config = dict(
    model='image classifier',
    dataset='made-up ball-and-stick molecule models',
    train_examples=195000,
    image_size=32,
    crop_scale_min=0.8,
    horizontal_flip=True,
    targets=['balls', 'style'],
    num_classes=[10, 3],
    arch='vit',
    norm='rmsnorm',
    norm_position='sandwich',
    activation='gelu',
    mlp_ratio=3,
    head_dim=32,
    fused_qkv=False,
    bias='all',
    qk_norm=True,
    layer_scale_init=0.1,
    parallel_block=False,
    inner_norm=True,
    patch_size=[4, 4],
    conv_stem=False,
    layers=12,
    width=256,
    positions='learned',
    pooling='mean',
    label_smoothing=0.05,
    loss='cross_entropy',
    init='trunc_normal_002',
    optimizer='soap',
    beta2=0.999,
    lr=0.0012,
    beta1=0.9,
    shampoo_beta=0.95,
    eps=1e-08,
    precondition_frequency=16,
    max_precond_dim=1024,
    one_sided=False,
    adamw_lr_other_params=0.001,
    cautious_weight_decay=True,
    ema_decay=0.999,
    steps=11800,
    batch_size=128,
    epochs=7.7,
    lr_schedule='step',
    warmup_steps=590,
    weight_decay=0.5,
    adamw_weight_decay_other_params=0,
)
Rows from block 8, named by matrix and row number. Rows with one number belong to one neuron. Each number is 128 + 32 x the weight over its row's rms, rounded and kept within 0 to 255. All counts start at 0. Numbers have three digits each. After the name is the row's rms in percent of the matrix's.
# fc1: MLP up (model.blocks.8.mlp.fc1.weight, 768x256), inputs 0-85
# fc2: MLP down (model.blocks.8.mlp.fc2.weight, 256x768, transposed), outputs 0-85
fc1.691 075:100127162162150121155108167122089117138113169113158091099131068093112140095114139121114099113094191086135143152160106153110126130156145186134114128079144162115189170122086123098154165201098140182141159155179142083126142159145128068152118144174144155146092128
fc2.691 069:197096145142115198079146102158132126075131111137089114136128198147136120117141142130155137130114120193140082117073139075109149109151140072098123098137103102120141126100080113137114143104126170152104101084100134142165106086094156145136149125164121134118121122
fc1.692 090:173113125167154077111147161121165152131189133203154109180201141172172135065095114109171074144069119118127099163144164135143105100083159154151153180147101180114134163158068113104000116156093203087128168140156126136131138138143125167159053121125117116106081164
fc2.692 094:079202111136173126152174121141079129121089127097097143086104132108116098146133073129145159101165161084150151121132123103093176171193118144173101130155125081137114116111151155163255149142127063152119100064088130129142066103131167124135181113109140113131185121
fc1.693 114:193157155119132117157142118128098131132129161187109184142181106189163131186101102111113137146168111200170141200115135173090168090157155095134137165138115123163137153126102103203118142165154128083136085158120131142107125114110068105138110122175126176142119141
fc2.693 114:051130121109116063069157114136151148107105093050122144108130125109101117088139120154113114119123113096064145099155086106162082135095094157088132085073105124127092114163126159092138098080124117164090172109126086104197114120122160146148138164175089103144158141
fc1.694 134:099122120179191084104091127102149120108101122100093128103161101109138101150169139105085123110116143134129150097135114125090013084122147094140160121130092117084128076079163123127049105183145161106174162178148137198077174135116114163091163169089086131109096112
fc2.694 153:118082122112126148147160149167121120132147110185092097160165106159103108156127109154161087119113090143132149116153108119150143136173153163102125119143142090152121116113080154163202156101086118141185082126090121101106123131100134117152097136193099114154185158
fc1.695 080:125142152117143114078108094116123091155155095162107160135140143076170103110169112209145137098105126172156155156149092121129102160147134120143104106149100139118110064159157164097072137128086131115169056154150166178147147124095126112143145135080163149011107089
fc2.695 080:144112122136176138225167175160120171147112152111162067118133150146127147147084102116138113115124166074092186167153102099146167105128144143119122165086134174170124140106125148185195137118170117165082131136142109104104116117147128106146108135152129120189135122
fc1.696 093:127088116117044136121142092148158097146124167145131168141092088139112118093112077106121109173144114137157122154149118065131125119129117107122101101077150122092160154130131096135097093158098115087153129124113129122144179146136177120148112109025159117142171130
fc2.696 106:144149154154130083173120132096102168145118136073136095163132174130133094205121195144132098144096145122087121077110131164094142141178099160139155189174107147131116132144144135197204131132153166180120089118128138165143093100099090144142174142132129109139138151
fc1.697 078:119130123178108153147148144163103091114196123163128097154091129146098133120165127125131186112044141120151200124188130149138219144081104052152116180154154163106115128056175140151062135112117100167080103120135097107169093098083156109156175119188105132118138120
fc2.697 084:124146115091175122101128112078180161129042126093162136109127123087145129128087157132141135123194131151165030171132131089139103192149132157151176061087130146151157122206078130100165152101132173093143143145112102170084144140146057101119102139065097097143146135
fc1.698 115:070148147142132102118113111166160102132198108185146195156121167160118087126123194165099130116095155159104100166142130111181099119107110089121134131054127153111111107117142146183111128106076115195117147111148155137109089162152103137133131123092139174119178111
fc2.698 106:153109143124128097114127084095108102072093133071092104132086101051152107171139067147130083101177142120197124088117118105067177160160081169135120155202097191156100078148107106106108127101141086103094135111088125102152066132135143114131097179144142099079101098
fc1.699 106:033109092220083138181165093158083117094149115068102081157078101097143125140090123160162141131125130131178089176153111110072162093113164144089105150125121108138125126164086161026156160123114120151150150137180162151151145162115078130145144129198163141106164134
fc2.699 101:194140086115122102066148170131154103150118133172160101111155093142096140073154133127157108127127155138131185097140125115134132120169073156196135102106175126156121095125095099205099051142171127124064100093123131178058116098142130140113108139067085105121140120
fc1.700 093:126156110152131157082111156039141112124069194080120116128157102156127154099140140123136110124193120130109098148120124127138168137148165135135162104128161163147124105180147145143155085145148102155158117140129158215160160033116061132183138169099135190099100123
fc2.700 099:158113166111163125168107110166084108125173095126185153142123104139112088132104013088155150138112095134214173137140152193162123096117063133093133180115121112088143185055190124112115120169122142124098130135165103063067111171147167134107101128128121132147144127
fc1.701 072:177157157079109130082147126131097180049161099095138163126170094127115106063164133164083062114095216128164134100170160135103090147156132113163151154094093127123142133158112161198100054143162120168136160158182152124049125142136168107180157148070129178086152125
fc2.701 077:110132129188098104152121143155131085180096127141136189107113131120191141160134127094167151157129145114160132133058108109135152103116131137104109068168122104146109137127082113038154221141114115151084135122118174121184086164150138129099143157152121113206107118
fc1.702 093:067166165173115167175110095091124147139108114130097092087178067148181114129143098107161129155090095141136114126108135117135112134110121186128124120143160124125078126177110182130083124112103148162124101123117164133125138166158120118098119131114109111138107112
fc2.702 108:161103136137091118058105198136121153100147174167160168149084143130041134110129139141142105168159137135121116119150126120097127095134137076043117103128166138114127106080156089174136171147119092137117164120109090160181144081118173116141159142131129134117165137
fc1.703 096:085101130138103075141133145135107085123141109099136160172141180074141136075086153160149150166107170095099036086188136141118141171149192191103086123137084111058135152120074112167155167164133141173107149134163093144138105114128135123096099174161165102082090107
fc2.703 090:161136156100123130062166165190142137123146123117203113108120078115152126160150146087147137119161146180158237131138110193108085081113089158150176115094089142144096134086131090138090137135115141130109176142133148138103095157167116112110100129187101159156056196
fc1.704 094:102142136138129130155129095109170057138097162184183198139071229154105103085105092123141113152118025111174054170117158188130133105195170113122102107150169065154099162138119163137091097078132105113091136158075159129163088199074165074145082124111131133117111143
fc2.704 098:163071126112107147169096115099117103167176133116103145113086074119155133171143087141153160122131157127093169159163149124156134096122097122150138178070123136109125128132108080106142120117086139129194115108172060045112114079145153137078122123143158117115196122
fc1.705 101:132186097109101155135087133105059118109183149127125122128167108093152133121119103088142129128149111194134166120087128143062187108080124131113160105051120098117098164061106089168132153159120151166118143146122118132126124041156112181167123116098122124168117096
fc2.705 109:108089158155145119103129043113151161107102084111162110129106166155120142156111126150130105137117131096132109183157126126168117118140132169161136139234171170174144085118182169112135037117126117074139155115101104138128153192101115095125082144140124105083134132
fc1.706 068:138123147099135130095128137177167153183122141142064034105123090174133130127103140128091161086138139096089149101087187110110064127120123090085082062124120148174115123110132171007141078071139089164119148134106098068163112182120069149111201140154112064166154114
fc2.706 065:129042162137117117132060123051087100083122120173188184086106175156119072148165153131165085161099107117179114145121115158091131113128133164145190190155127086070142122166119095221121164172172165093141157114152151152140109109115160086100087142144123144094080128
fc1.707 075:125156121079095125158148069150178049144164098127099119102209185068135074174132128107163146163110164132179063074109114157084132112218119138121075120144112172134126135120139188113102084181170143111152189114177139094162159078075112167123186104070177113110080127
fc2.707 094:143114099129158109124129116079115218154127131093105165146082082227168179123109200105148110149132134054115130163083116099191177068065214148110115098066129138086109133153095070098143215122111126061094120102077071121136109143137112121114093095159080169122112101
fc1.708 070:125191134138149107154097114116135159130134123100140225117197132097142101049124056120059079096112067089128110141135112098163162146164123042153156114099169134100145093208158121129184132073180092083201164147157118161183150163175116146129119101090123112126143128
fc2.708 069:131071085117140134136140130128124107145113108143098055144108137103135131167063122110190113137167206148122167145098134136104155126125097182152124146113084120121164152029128250119099137132103161149087100097069076133087126135108134113141104099136109119108129116
fc1.709 129:132106139171104115130093084099203172150179115187185142144135076107133140109133174134136166126117126164112078056133132100154209146114095142144104136122178153117126129097132078056134101127064152111164160054116146112161140161154159121075126109084090107195099104
fc2.709 142:108105138152147115129114164121100085119123160112104117083112196166165100140113134138135072121097138068162143199108074155082092174148110094113152149192118126084113097152087198187136171115185163146074119153149088136106135089143151084161148128157157145037105171
fc1.710 084:107110187151115140094121143128125082121116142175132237088141114111106139139146128089127116081143128159169188133152100155120114154120153083079126129136157098019113208118157156165104143170138156114116159128063091032104119091144104128056132170175155194112167129
fc2.710 088:116143115097164102120112084084090123146140139116123053120132096102196156103080092134080131118115135097099122151132104124151149143119097188143132149143100168145134104123112105062128115135136142124159130142187131216149163200111149159158119121111108088209117135
fc1.711 096:154130129145142133111072166167078112143169152119161046111167155144141077090133141092122134070113115133140143129178126189090134176140095135090113152118179133075130152114100079193124120108190147126146149124156142184111086107100217137107158104143171104115121136
fc2.711 096:092126131143118097140154069142184172122087087115069140110127125075088150112200066126115138140121143096147117172111150101161166068097148093142124149151081147114095155123150146080132102149091108121127139123108140132175163116143038162148134141155094131121128118
fc1.712 101:110160137152110181121146160154138084126169165135185186091104120103141058194098067172144179134201155165227119134110218151161188139051131211161145086110140150088129174109164130157154167093124131169139103123078177127149153120153105112182123156114147139146085136
fc2.712 097:098157038098146107103157093166183138187156117159103076167151135138141147136120167125154152130109080089084171187153041103130096138169110105094157104220100117141134063121129087111085075145147114059140153114214094181132089102123159155139133107110138141161092103
fc1.713 087:166158088131144197061144179094154155113100149141157149167119223122113143136150166133146148126101126110128115086117149114145109139153124166114152181112168115149151137111105111090174156131118119109105128182143113138166123102076129096157171135100090120057107116
fc2.713 095:122099167132120086184100137129142105134131077117109112171113034148134100107130148107109080116128119183118088181084150151116137127129141084123124057165044149110102139186178161120059093131109120169092162106164156143087125149174153158124117129162113164211121155
fc1.714 139:152140115149119148138144117169122099154146148132158146119179150093118106064090101130122159147125130082116109080133096110133127138107111129132119138034125111108162184033146163103102105140128129141164080117148149056150165170136094142091116118099113072100134130
fc2.714 123:149121130115122132140112129116117129187092123104102143094108122174138163133133199154167074145134172112124049157073136071083159109142093111189154134141108159091105108169113136111137128098144126085124163115132153136064076173142174112151145117092112151147125065
fc1.715 082:091134114100159117133071145131083132117099165150172107060155147102130082088154141150108104134139122162061109159153125116118107138122129126131136113185144168137060068113089105145111130154096084074131128131135153133114105157083143117119114105104093151104199133
fc2.715 077:163118156169113148149176131126157145058155117113124150154107113124142149158138092134141177172089124071190123135143130121121160114151162112144104080087100082176153112140182126100150150139111106129109067122102128096178195145127096159082149154150141099106140123
fc1.716 138:228132133145137070094119147137126105135143143153121183147114088153127137085131134124117124132139100116113091138113084114084157177121146156193193161116080095151083105168188148102094160127149109110134169135094160112131109118174091081117137130024111174127145121
fc2.716 127:094093124103111165090090138133114121140091100150145085112141104130087137147120147174128123154144113158164088154106175123124131147148091100192105085146170104137163150123130132113129066184162135116094100124142165054131145161076175145169185146156123119144064102
fc1.717 106:113084088119107075088123185149080104130088112058115117089111139124096201092154142142113139140083171093166150060107145102080160131148080119113119158157071118144193139160187188177125105125121145086068152108130161148181139108081111105110170101145106139091126107
fc2.717 113:123156175145153211202133118135141152062136094170136144153124104095156099161080088149174100128100094170127120152152161152144094116104173130169114136113159151122127083110052071110158144115088094155139084162167068218101124142130149135099105153133186118184139106
fc1.718 093:148149157157147185131132127113079123172084178080174095141180108170123130164117099115106134094143100175113181177181142123124148102128163156139109161082147160122164137120036138129170111100142103108102156139109093119065123053114163154124074129112137124096161120
fc2.718 093:153138131097167117132098103131153076125177081151115143210106157065116104094136137120115113180137166113138100050077116147159069182110096097120132109144108111135127125073151163130072133174091156146133066168109132130198146195105098136144150129140106130119098127
fc1.719 108:139112097177173108144162085044132104147149164172163138117127161209095116098157084149148123099070137131137135123145167137111148157198107143145105188203139136066120175115047129099078098159137126144212114143151128143141141104065162124110102093051142101137109126
fc2.719 105:167175159117094159131132159168093102149095122118044135142187078124129082188104165113143102192209160110119136158121124120116114085080106109084155118064149134166127109097151114124159154118095153106119106117119099090189098165127098130086146109195128133113127119
fc1.720 069:194177141168139094154119125178075093111125110126143102133153155181126131080121075151163102159128097124165090152124164123168215089080125144149160170107156149202156149130136137146153069147154078122142200123134141133090121127179131120110145152160105083123032137
fc2.720 067:113107128080147167126137145117126146140174147109129184126133117148139110158109134083117124144120166131066113094137092129080077161216102126105113107182095094060061121153144116134117164146126169166116112114119125129155154189142147143146094132102191183147201101
fc1.721 068:131164091125116080069065109136159059173106128162150101083071137104121088138129118151153147133121123105116060213045149151047127107170129130126162106137094158102119137144126081068098107057140125171130151162146096153175163188160086151110125123166134107135155137
fc2.721 072:090116134126113139166159166125119134146137161078147139138239110145120144133126095135125097165165147100172200083201093096186154150127101136149143152080163147164121117123141153159151106154114146113138144116130137105133118096121140132114116133130119154151066087
fc1.722 143:108181133142091120160128094042178159077123125129195113111129161149163147091162176112118119127117114099164085113117162094134135144118095080135138111121137041183116105151133131150155132101105145153115078157095121097099113147143053118180137145083058112121134101
fc2.722 156:160071150123106135148090136161147110125125135166166120122132129113191112108135149159144111127091162150135123147163109108114116125065121083133177113029140132106130174132128164104176086094174174128130174084144129100065138114114156108122135123159212160121116120
fc1.723 085:144110160172123155147036120137090103144111141118148146117094168133156084120079131155146145146068150153086124101104119143092165144090087154133137137038053162135129110110148118169103139060168091093153119129128157146052122108160093041128125113075140177070151126
fc2.723 080:116128115087160133143229169078095150086143179139101146126151056140067126121147125102158111099114086160191150144134160125163112113154179106134131088190126118191165152158103115099176123149148126146081217125130119038217090101144174200106132115135102116202122128